config.toml
model = "model that answers yes/no questions on an image's attributes"
dataset = "abstract colour fields from 500 small random pattern networks"
train_examples = 50862
image_size = 32
crop_scale_min = 1
horizontal_flip = false
questions_per_image = 8
encoder_arch = "vit"
encoder_norm = "rmsnorm"
encoder_norm_position = "pre"
encoder_activation = "swiglu"
encoder_mlp_ratio = 2
encoder_head_dim = 48
encoder_fused_qkv = true
encoder_bias = "none"
encoder_qk_norm = false
encoder_parallel_block = false
encoder_inner_norm = false
encoder_patch_size = [2, 2]
encoder_layers = 6
encoder_width = 192
encoder_positions = "learned"
fusion = "prefix"
fusion_encoder_width = 192
fusion_encoder_layers = 12
fusion_encoder_norm = "rmsnorm"
fusion_encoder_norm_position = "pre"
fusion_encoder_activation = "gelu"
fusion_encoder_mlp_ratio = 3
fusion_encoder_head_dim = 64
fusion_encoder_fused_qkv = false
fusion_encoder_bias = "all"
fusion_encoder_qk_norm = true
fusion_encoder_layer_scale_init = 0.01
fusion_encoder_parallel_block = false
fusion_encoder_inner_norm = false
fusion_encoder_positions = "learned"
fusion_encoder_connector = "linear"
init = "torch_default"
residual_init = "none"
optimizer = "soap"
beta2 = 0.99
learning_rate = 0.0032
beta1 = 0.95
shampoo_beta = 0.99
eps = 1e-08
precondition_frequency = 50
max_precond_dim = 1024
one_sided = true
adamw_lr_other_params = 0.0013
max_grad_norm = 1.0
ema_decay = 0.999
max_steps = 3900
batch_size = 48
epochs = 3.7
lr_schedule = "constant"
warmup_steps = 190
weight_decay = 0.2
adamw_weight_decay_other_params = 0.05
Rows from block 5 of the fusion encoder of a small model that answers yes/no questions on an image's attributes, named by matrix and row number. Rows with one number belong to one neuron. Each number is 128 + 24 x the weight over its row's rms, rounded and kept within 0 to 255. All counts start at 0. Numbers have three digits each.
After each neuron's rows are labels from the 100 texts, of 14976, where the neuron reaches its highest value: "fires on" is the input token at the peak. Only what is clearly more common there than usual is listed. The data: abstract colour fields from 500 small random pattern networks.
# fc1: MLP up (fusion_encoder.blocks.5.mlp.fc1.weight, 576x192), inputs 128-191
# fc2: MLP down (fusion_encoder.blocks.5.mlp.fc2.weight, 192x576, transposed), outputs 128-191

fc1.323:114117133119105131157113118137152153125124113077145114175144139164212118120147146156132157133145141149120101079103139130116105177166164143097103109204097145122110120144081141137078143131137098
fc2.323:138142163134141098139147148158108076111117134142158133122122144128137113132107115116161173110113138146123132151135086097074136107163136117101158164187126128150119124111081126145166135106123162
fires on: "bright"

fc1.299:070133138160127124131109137143154132100128111115091125146138121155113109133143135194111165159125122096068146126099110112099093158109088139093117132156094154135111126165144086124123115113113124
fc2.299:152152157126085120124129135129098155086138146133128157130174149139118156128130147156102126117101130126088126120138125126118129128134133154093132095121132100128166090171086150109102112129132147
fires on: "smooth"

fc1.188:134132161141123147086075136114112156104115138083174150140130128140154150150145105140121117115153137120095120200099128123108159122140135123138137089129103172156131139144150135139142102130122121
fc2.188:134107171131111096142126106127111132112138108170134163103093169138145147118108123139103084132143111125153136083119119145155129111100169144168089134102091133131148152121151099098138098116159132
fires on: "smooth"

fc1.419:122155119159139121116135131132158110093122110057148115126136151122128143096150093114186131163153167134116086153110120149121073172111134142110097160169085138144119136125123082176146130117114117
fc2.419:104188203173133079166098120165130109127092107121117079145135154132138122137154127143120126140129110130157121115128103098124162140101140139111094135187127083115127084115155144181144114146095142
fires on: "mostly red"

fc1.472:132088145135133147117142153111103139112125128061109115143146146117116137109132137123180129121144141139112134144120096127140130105149133164097123149125070115129134107113117112164182144095118135
fc2.472:124111131161123130097131179158117101139126121164151049122154168132124142167134105110136137098138110141113113152097150140130153136132115101111123144154137117148121137164106163147124132106112124
fires on: "smooth"; "bright"

fc1.177:101103135117116132102112124148124161141117087144149129136133145143112120123124101125122116136154136156093144139149147125090123121113134120120100090106155148141154127156137133141115117133135089
fc2.177:138168148134118090117142128122128165098149138097115177115160118134121139131139121145126120122141133103125123163140090094137124139160128099142136127094111104118150144094099174147145090137154151
fires on: "dark"

fc1.101:121110109144122131111131151139137090129107121075125117114123127139134140118176124137217082135124142130128102120140100142156141152113135145130102182145083123128139102163111104180136142131108130
fc2.101:142133161140117091166155109160116128151106113127111090123154160097152128115146128128092126103112090129143155120099095122110136150102107166099095112177139100179156116129112125141140106143127135
fires on: "fine detail"

fc1.68:133114134144127106201147132133138134076114100083121120126163154139111141103135089136144142131144124137109120095115134146115146140158111171132083137163089085134144115142086132151167187138118128
fc2.68:143148122171153096112132129159149108141100123144124098129149163144100112103129084138106137127119135165121127146104106135142112143127117133158119152174122112179156141122094153141167131133111148
fires on: "smooth"

fc1.554:103149133107150157101125095119133150100142102092126108114163159153138141141143142169116203096117144110107102121133130105109116169130095123106086106178100157131179128186122089160128119089117117
fc2.554:129153104133117118097120119121119075135127139153161095119115147153139154114110113175088131119120126152126120162107109132125137153121128134096118129109131097136139154159076129117142107163140137
fires on: "smooth"

fc1.63:100151143156127129126145117154112091106131123113145104125102105148150160132111114146161112151144122101103140139114151136111111135098098162110117125135131107147122143121115145155166125113103129
fc2.63:162144145153134074127132119124132131113134152129129070157156138125079138135172111108150134149108147130104109105119104136142127142098132117148157122218136101146129126115148122129130144133115136
fires on: "smooth"

fc1.166:127117094126124133152137141135116105129119100098139139110127087100146113135102104175157081131111135129164104096123132149170149089122104146105162142140099105139139135125109143141113140156118148
fc2.166:122108085145146122133131172151144093108062107135117117116112106113135122110112106129106108140144134104116111164187178139092139113118132150116117119223138110174139137130109133147154123110128121
fires on: "fine detail"

fc1.157:119126113122131137169143133120167129153130110117122116107167147138184110113155120138085149131119163137124110082113137122133106167149142117111079096178106095125119151136083155122097178144129118
fc2.157:118121137112116120113175173132129099105108123152107120114126123129134126142154100113162187115100162116125132131137136091078113139123104114150174194138118140173147134088051131130162157110160133
fires on: "mostly green"; "bright"

fc1.356:117116130140144161099124132149154160157169113131073123115115138156108090109131156180089108133136128123046120144128109140138160111118112172121099148126121136141137131130116128145126129113145111
fc2.356:072141159136097069148142134132153168143118127135151141140128152146126135145125162072125135119124099134101146129150109160140124139124137107099147108101094112144113085125066095125115115092114089
fires on: "mostly green"; "mostly blue"

fc1.128:136135121124120113137140153134139157161103101136144100127123143172120121137160114080105153093130110121085107108109133124126120107121119176144103121101138119136136117155111142130136182158108100
fc2.128:114136165103093123099161106138126127077132125095136127147174122140181122158126116138145138128092158124138144114080085132153098135156133129162136159087142135117124124088098137132153127138178126
fires on: "dark"

fc1.26:160120101122135186143119157120112140134110102100159139158175131139140099082156138185104098144140132124145084188140149122114166124144140114116157129127107130140133127123133103107138125134126150
fc2.26:146138165126129155124155165118106164111146128108164146114107106138101135117106127158140089137102120127143101067161142122161157123068159111128087158135118149093154145152198156118120109126154129
fires on: "mostly green"; "fine detail"

fc1.122:106149116112142119129129102140120136119120096111151086160138123110210119126120123132100120122111135134121167120098109130160124179155133096118122098192103104121124148152098162126142148166136114
fc2.122:134072131131113100099133118109132099108107149151091105105142138124131137128130104126135137118115155130102133116114116101124146142088124116137104144158098134167124138103083108130109147115139114
fires on: "fine detail"; "bright"

fc1.9:085155135141134136114107149119107118139097118144156125136093105139146149106149129159114103169135146113099102145085143115114132163156093138124132117169110134143095145137118160144126101132122127
fc2.9:146155140125141096121120118125118149083123144139124096161156142119098139129176118135131125132112140118095120142077094128119140137131131126161165093215128116160124134106113130140155147137131131
fires on: "fine detail"

fc1.500:101143124099157103122088111126113108073111095130144099110102128150120121130119159155107111116141132095107156135115138124122142118172126145116096110214145136149158110101113158138157140129114100
fc2.500:143097182143110128145130143127117114140077149132107148157166150154150143093081159171088112139135108162112110121133084134149077130131108086165142164136134102162126131165086148131121163129132140
fires on: "fine detail"

fc1.406:133124117134132112120141143130144143132084138121134107131113112139065140109159148169172109130115144139137076116125093125120124135129142126089103167132101149140133107145076080155099120125096100
fc2.406:134142115107146171121156117137090144111099119091093138129149089155137114122128115099131129104104130134105136125079077156158147144116135144120115132114135104122146134166044111131102130082105125
fires on: "mostly green"

fc1.392:139089116141134119128111138124114118087126135106123116097154171145169108099116150136102198107153121136123100130116103121124139158188117113098085115169109127114144109137104127127154150131128123
fc2.392:127133130115071099134108152160143108139084102164077145124145193151100118134154111107154154140137115139124155158107107114156127123137149127117153102157104175118125104181106148101120130139145113
fires on: "smooth"

fc1.450:132130142142142165156142134130125119085131112099154147131105120134137130096129110138143129171136150140121109129114053158156119134079117123140120113189137142153094120081107128129153125120125143
fc2.450:149170125153142092137118132140149128153098134194129081134160132141113113135147130097130106102132150146100118160110102122167133159140154129162146158189133116152128149109106134137140118126151155
fires on: "smooth"

fc1.15:135103118140167130112111163114159159125112122101132115149131124135084104136170175137142122134182147126128118147137103136142134126127138177126059173118162139129128101117082105142124112081130117
fc2.15:115041170113109145149137165165104144122107132120103151138116131085124126132123146162123162115123129128144114061148156111101107099133125138129121119179137119107126088127119132120082140144143090
fires on: "mostly red"

fc1.486:140089122131142127074148162122186129105170115071106130098116134122104147139102146114092121119151109129147073130169118107130153144134146143089100159167137120144119104109108084173168158111118122
fc2.486:090123133138085110149122168167124083107090108111123167126097140126126155108145114156130132118119125085139125123098128123071092130147096136110109123202137115148140131144063121134124150104126140
fires on: "mostly green"; "smooth"

fc1.6:116144118149170132144083133114093112115065092149148152133118110093130119131154133100106148134125100139089111141083149123126129139166091144131114126153150108156137124136096204137129129144139133
fc2.6:095146094088111156129123093100114137111133112159116047137128107105135105143171116155153143128108144132136126089096145121113101142161126140154142128131138155155114149126116139121139149123175127
fires on: "bright"; "dark"

fc1.97:120129076138168109134155139100111111117104141108151117126105077123165112115119132145128112134128134116117114122116151100149121122139124113105149129159149147152109105149126111145128137098069142
fc2.97:123149090139128163155131113110143109074135114174140051115084099155172116131119143127124166146133126115155132120127193144056102134159130136126134145167134119147164114088096151120131146115130143
fires on: "fine detail"

fc1.187:103147089137166116138084142112103142112103119072157093143120098132156096125146125127120094124137145112121117111121142111132161134187119136104130097175145123148132102114086155165122136143120119
fc2.187:124141119111126182125128090109140130073131127169140065131118099122127125126155116140132142137123143119151133124157163127036132115145106154153150134169127139179144164080095125129139146110141153
fires on: "bright"

fc1.13:100128110114121086127119180117159115107130118111154129124162101142179134144129166137171150126136120121163085107138122115098088117121130157101127098194078142117104142156116138141131131133136117
fc2.13:133127140147140096118121174155130086087118133154160077114121140135104144137135102117106115128129114109103122154115141102134118113154161115075142170223143110163140106132104116170158121141113132
fires on: "mostly green"

fc1.377:135150097142142098135078148112108121126048149043188116139086108134155108103158138116147114140114134142128114124145155134120119099172112157139192080168124166140125097114131165148115115142116119
fc2.377:110168093115090143114082104095155118101134124145143106115110094105113130146144136134091142138142149137148109084118130120077111140163150151129098136123152154140128136100110100110149122089143120
fires on: "fine detail"; "bright"

fc1.224:125162088146089094108101146127124129107106101128138170151134113143122111128149149146112127148147132126098097132118124123103109124160106160118125103166107100160135123137152166125115092091123123
fc2.224:153139116183125142090115114133167099151112135141165147114121139156128104129146140135106102125163122125108122188141091127156108143150138152122130111128142111188138127137135112147124128136131122
fires on: "bright"

fc1.136:165185132103137136145136140144136153131116095057148138159126108116160099143121168131109127173157134175107123139113084148153132136082134131114109141133116126129130108124082111145127155094123147
fc2.136:124156136140156121105156110135107121172142129191136127100136145141117126107166155141101129125157126100128149155121105121114125164138143135119126091134136126185103103117114133158172159119120116
fires on: "smooth"

fc1.137:111167088114114132085132133121135147082108113065168110116123145126127137143154170127138119146110130095181120125132110154144111130101145100120147141166098110127114148175134107142141124128127107
fc2.137:163130151149139106122142150140123103090123130185163093110128141141117099117152159154098114112163133113135145179144118132121160131117112092085131128192140128184123133126117122146163117123071115
fires on: "fine detail"

fc1.435:094141106148136102122095109116147123165158131092181129177124101134148141140176175141150065142154124134118118150157100106136120163129134125122141083146092156123100110122100180141149070122151139
fc2.435:120139097118120071132156115094123138134120121189117133136117096114115164136135132115133125143168169135118121092088132114124152141087129154163149152139057117140118132087133118138141122118137128
fires on: "fine detail"; "bright"

fc1.150:117138170142107119141107125149088136119108127122159139133168134116170103132123129170135131163170149098138102113066102114140135149151124115104132126209113149153086101107132150135104141141170106
fc2.150:145183155142174122105105123152136115106154117147144143121173142130103164129159117121128124126133124093074121147128118130166128123116103116102138107238113090132129106116150114173145126118120156
fires on: "mostly green"

fc1.85:127110123138114111129090137152105114081101085081148122145111126094180100094127101139140115113137118115114100160124146144121128164156100171124111121178139126158120124136116157151120134140111124
fc2.85:129194152144147106119133106087111106083143158138108056126155130135123118143155116152147124128103141135127108109132145106078123113117129123133169143179132097173133105121159139145149171099138117
fires on: "bright"; "mostly green"

fc1.417:094103121132125141127106135139112127076112096097170123154105127128176105119110096155135131122155141077087101142087164124126137156158115140111108130191140124162117094144136168141143150160098122
fc2.417:135139152125145180128148077135109125085124121168137070130130163133134142125165126114132124137125128123121139148146173130076113109179068121134145122217155117182140141108087113153135145127128154
fires on: "fine detail"

fc1.519:141124153125128093137092165128102159150090119057163132086138121157155120097137145112131111140130119116123100117098141135115121123131127121120185129152082120159099113127127126145149078139142123
fc2.519:144168156129156064108101120150134112106111127169163111108148146130118128121151117129112125098121133144104138145140083126141133156187134169131150122175137103135147145132119118134129145127090121
fires on: "fine detail"; "bright"

fc1.420:100138115128134139111084145124133160142100134165151134129128118127141157170152143054121111137118138114111089149140123160139139118130124136090108121120100136157099143113108124137138134149130129
fc2.420:098105092122114130164169137125151124147133143188095157125140080123120133130126160161173137118164140144124133083119153098135148128118133139145132157143109159130139148130114107115093125155172180
fires on: "dark"

fc1.484:122172157132115130149136166127118073093109123136137125114075139125111133165161104143118099152127108098119124095110128118138109122115108167108119113124134124157107145135138142140127137095126101
fc2.484:157152151138115083097107142184108155082135135091161153131118130113097148099153128130112107141129171108124150129133144162159137163123133150091126119184139126174149110144181123137120170115089086
fires on: "dark"

fc1.348:112145107142155113123124131133136134100133097064159147146139119138152146139141188143134080156138112133136122143095108104147120162097158111129108137161128135131121127155114134176119134154113129
fc2.348:177119167139131089132113095129106135116116107184140124097106129156164134092127135132169117124141154111124156134107092103127143130076121139132132133114079149171128117152115148130144139080116128
fires on: "fine detail"

fc1.372:083152164139131120160110162143115085098161083089122101148140138162135114113119129123168151167147138150150108116121143134133121162115134151089115103129067151133130155177105146161127136126122156
fc2.372:140138196103128084141128169138114125147070115157123101113120174163123158130143115133109092122106094101104142096134102092153131124150164117107150111186115150186146121127073108127164124125117126
fires on: "fine detail"

fc1.279:093129121173139090139098149161158116105130140104102154127153126155107131113139154195091162134135121105109142114129100133097080149129083129080105144141094123110122114141145102163115108109092095
fc2.279:123136138107098088108146111135103143072128135155137145131126141139175137132087130101144125127089137142129117160094158131109114093137111143090172126148154110122139119172129143122135121156135138
fires on: "bright"

fc1.241:128161144138137114099125099126125140120142170131107119127114089129156118149135095169096130122129125111098091134184107147143168124126066105109107150117151120126103115151120108161104112129118126
fc2.241:118112114134102116126152132135098125111119131138148111130154124157155128131075151084140165126091102109111132100145141127065095147110157137135149154174143134129153108176087136138124142132115145
fires on: "dark"; "mostly red"

fc1.343:096123139107122091119162146118141137134171129087138117132131097138150122138122188149143095131128129144159092091120141147139163138136135129080162164150116150133124134126116112173139155126121126
fc2.343:134132144132139103140125191166143093099101122172142094117131120109141137106134106109120110132112133141106115174147135128180142109173107146066115116189143103208137120122113119128157146118125123
fires on: "fine detail"

fc1.201:128154168135137138140081132135111112088126103082156109111109148134154163128127147124117093144129115088127127123078117151120143117162107149137161151116123116138114130144108183121164124149129149
fc2.201:109111132118145125114119077151117144107108106154115129116113142144119147132128135106159131122122145105131104111130087114145121138129158146149127108124129122132152109180137111155132149123141115
fires on: "fine detail"; "bright"

fc1.389:148180136120125153099123147117148156134126124101134119145122104114166132105127181140090112123121158141103110143136119133139096134106121134101115150168121110134122096142126145175128107088131114
fc2.389:098130147141142126097138143131134128160113156169161171083154134126112131126150144140137118146160093094119133148143120115085129132136152145098144130173146123164132082136128086171172132123114128
fires on: "dark"

fc1.7:111117148144118120143124118161133116118136091094161136127121156112154149135105116125133083128146139130121115123114127151128125144140139150157110163214104109157130130156113138156164148114109136
fc2.7:165112189141155129101115110154105093126141164113126071104140153158113124130128050111085129122132121136106137135135103125109146129120098129133149136199143088137120107126163142131138122121139126
fires on: "fine detail"

fc1.129:121120124132141140101125147152136114115115086058162097125133112126131182148105169109126109093128127128127129129174079145155123125112159138119129123137113113156134128164084117108117156151139093
fc2.129:121164133132123111090138150114147136106141147156099112098094074142141137139141137141160173123064120134144132099108139123082106104143122145157161135123112151137147097147102147111159173106150114
fires on: "fine detail"; "dark"

fc1.445:133110150103151143078100134150129161104078069083162084115128146122095164141112126123152134099124124137134151155166097140123113107084150174158113086138111120162109119121118157115099148135154102
fc2.445:101137161143122130154124136109129099135168143153106147118095099126106109115089136162124139124126133140158128105119143081107132084157131126170108102105125128135128122129133154133145097116178117
fires on: "dark"; "fine detail"

fc1.352:102130134132101106137147147126149111105157112106141106110166099141181110139131176152157137123160143108152112107111155124138121118116158141107139100183072122114101114142132134140100132146127119
fc2.352:143167130154145114122124159130144077110096128140122080127136166140095145119137100115119116116128113090115111165122129160140127122132131116089142133223130118185153124130120097150148096133122119
fires on: "mostly green"

fc1.499:126149114142106102158151152131154149130128141090125124126129145143157165138149125173185152149154137113129112101133108126163132134139127157089086177131090089132125128170089120168140152109117126
fc2.499:141124095142140089125109155178144109141116112136111046133158141129085101126154128108128133125135141148146121110141122128098119145125136122109140110192124122165127115120094131155132126123088151
fires on: "smooth"; "mostly red"

fc1.309:109110111125121106160162128108128119123154131105138104142181097124149107123172120162127093142126141115173119122121149114159145157137148134102137101113078129102135122163103138159068137128119103
fc2.309:117147120157135127128142203129148096088107144178116107115147092127152146112115147119095140116136115115131109174101140155111117100133118120089126118195144091215121115149108095108173122107116137
fires on: "mostly green"

fc1.109:100151112130158143140094140117086095119076119122187126131122111123138119138148107089137106127148114134078090147113141130141118135181120142112128128148152128162163124114127171144139137140110148
fc2.109:120117112088127172153124061103130145125119122154110055146128120120139123128155095112150125118102136120130131107124159111070110133154112155135170137139143161165126151135105139119124169128166132
fires on: "bright"; "dark"

fc1.437:131128148121130108138104163156105137138107119068161129118113120147108143128126165133151127143115133122156123092092158156104112142120147116117159122161118121155107121122113146133131115134127107
fc2.437:130134162123135118105150125160135106084144143155157159133141122126114135092135105173106158137103144117120161176120099114140129118125122147105125103220158117174158113172149124145149147110096126
fires on: "dark"; "fine detail"; "bright"

fc1.252:106131089111150105122154142115105098097141114079164105098098093120151133138112110178183094126097128121116095098126129130145142106137098139101168105125132116134110137131116150147125131120097128
fc2.252:134134114158098154138122127120131109110088112174093029147129124124144135117162124136113138133117124147158122149194171126053124139139135144118137148225136111160113148122094158149131134140108143
fires on: "fine detail"

fc1.155:132084136133143116158142136120126126099113123097138121139170158133125131125089121129145159139146121134131104125128118117140140127168101183114095135169090086146109130164116108159136166114141128
fc2.155:128110149161146109116109103155132140143110122130116085117120176161122127113162097131154128147116116141132117118108145100125127113141125152102127132185144153151161118143071146112156119132093148
fires on: "smooth"

fc1.46:090157126146142138158079152131109122131068085114161133131148126119106139110169134107128117136124125135123115150090115151142142120175122178102143131157107105123099118127075174150130127126144142
fc2.46:116143164090100136161120080119136147125122126172103076107142135117151114134121107165141114118119143124129137093140119103113135150178139155164153119096130148154142138106050127098142142104139124
fires on: "bright"

fc1.43:153119106132172112116125152120149122162098135104113113134109122129133123130133093119145153146151128113125120140177116139133094133188134127136129134097134105095108091138110130182116147099114100
fc2.43:134170144119145107125141170131100129106121138125142108151122099104134115135133120079147167138117144135119116099125164178097119120122141120115098153124155089141121153147083110140101148121150109
fires on: "mostly green"

fc1.518:120127130129127139121117194111131123101115130070165147148119116144192131131132154131183132172188123115110088107154129129130113143143141151120121100138053139102119142140121158133112113139119116
fc2.518:152091158138112046123111172110131124140137137186109144143135140148123136096128085141154145143115152116140137118146127096122119143129135098122108122183135139152143126146118144121130143129179091
fires on: "fine detail"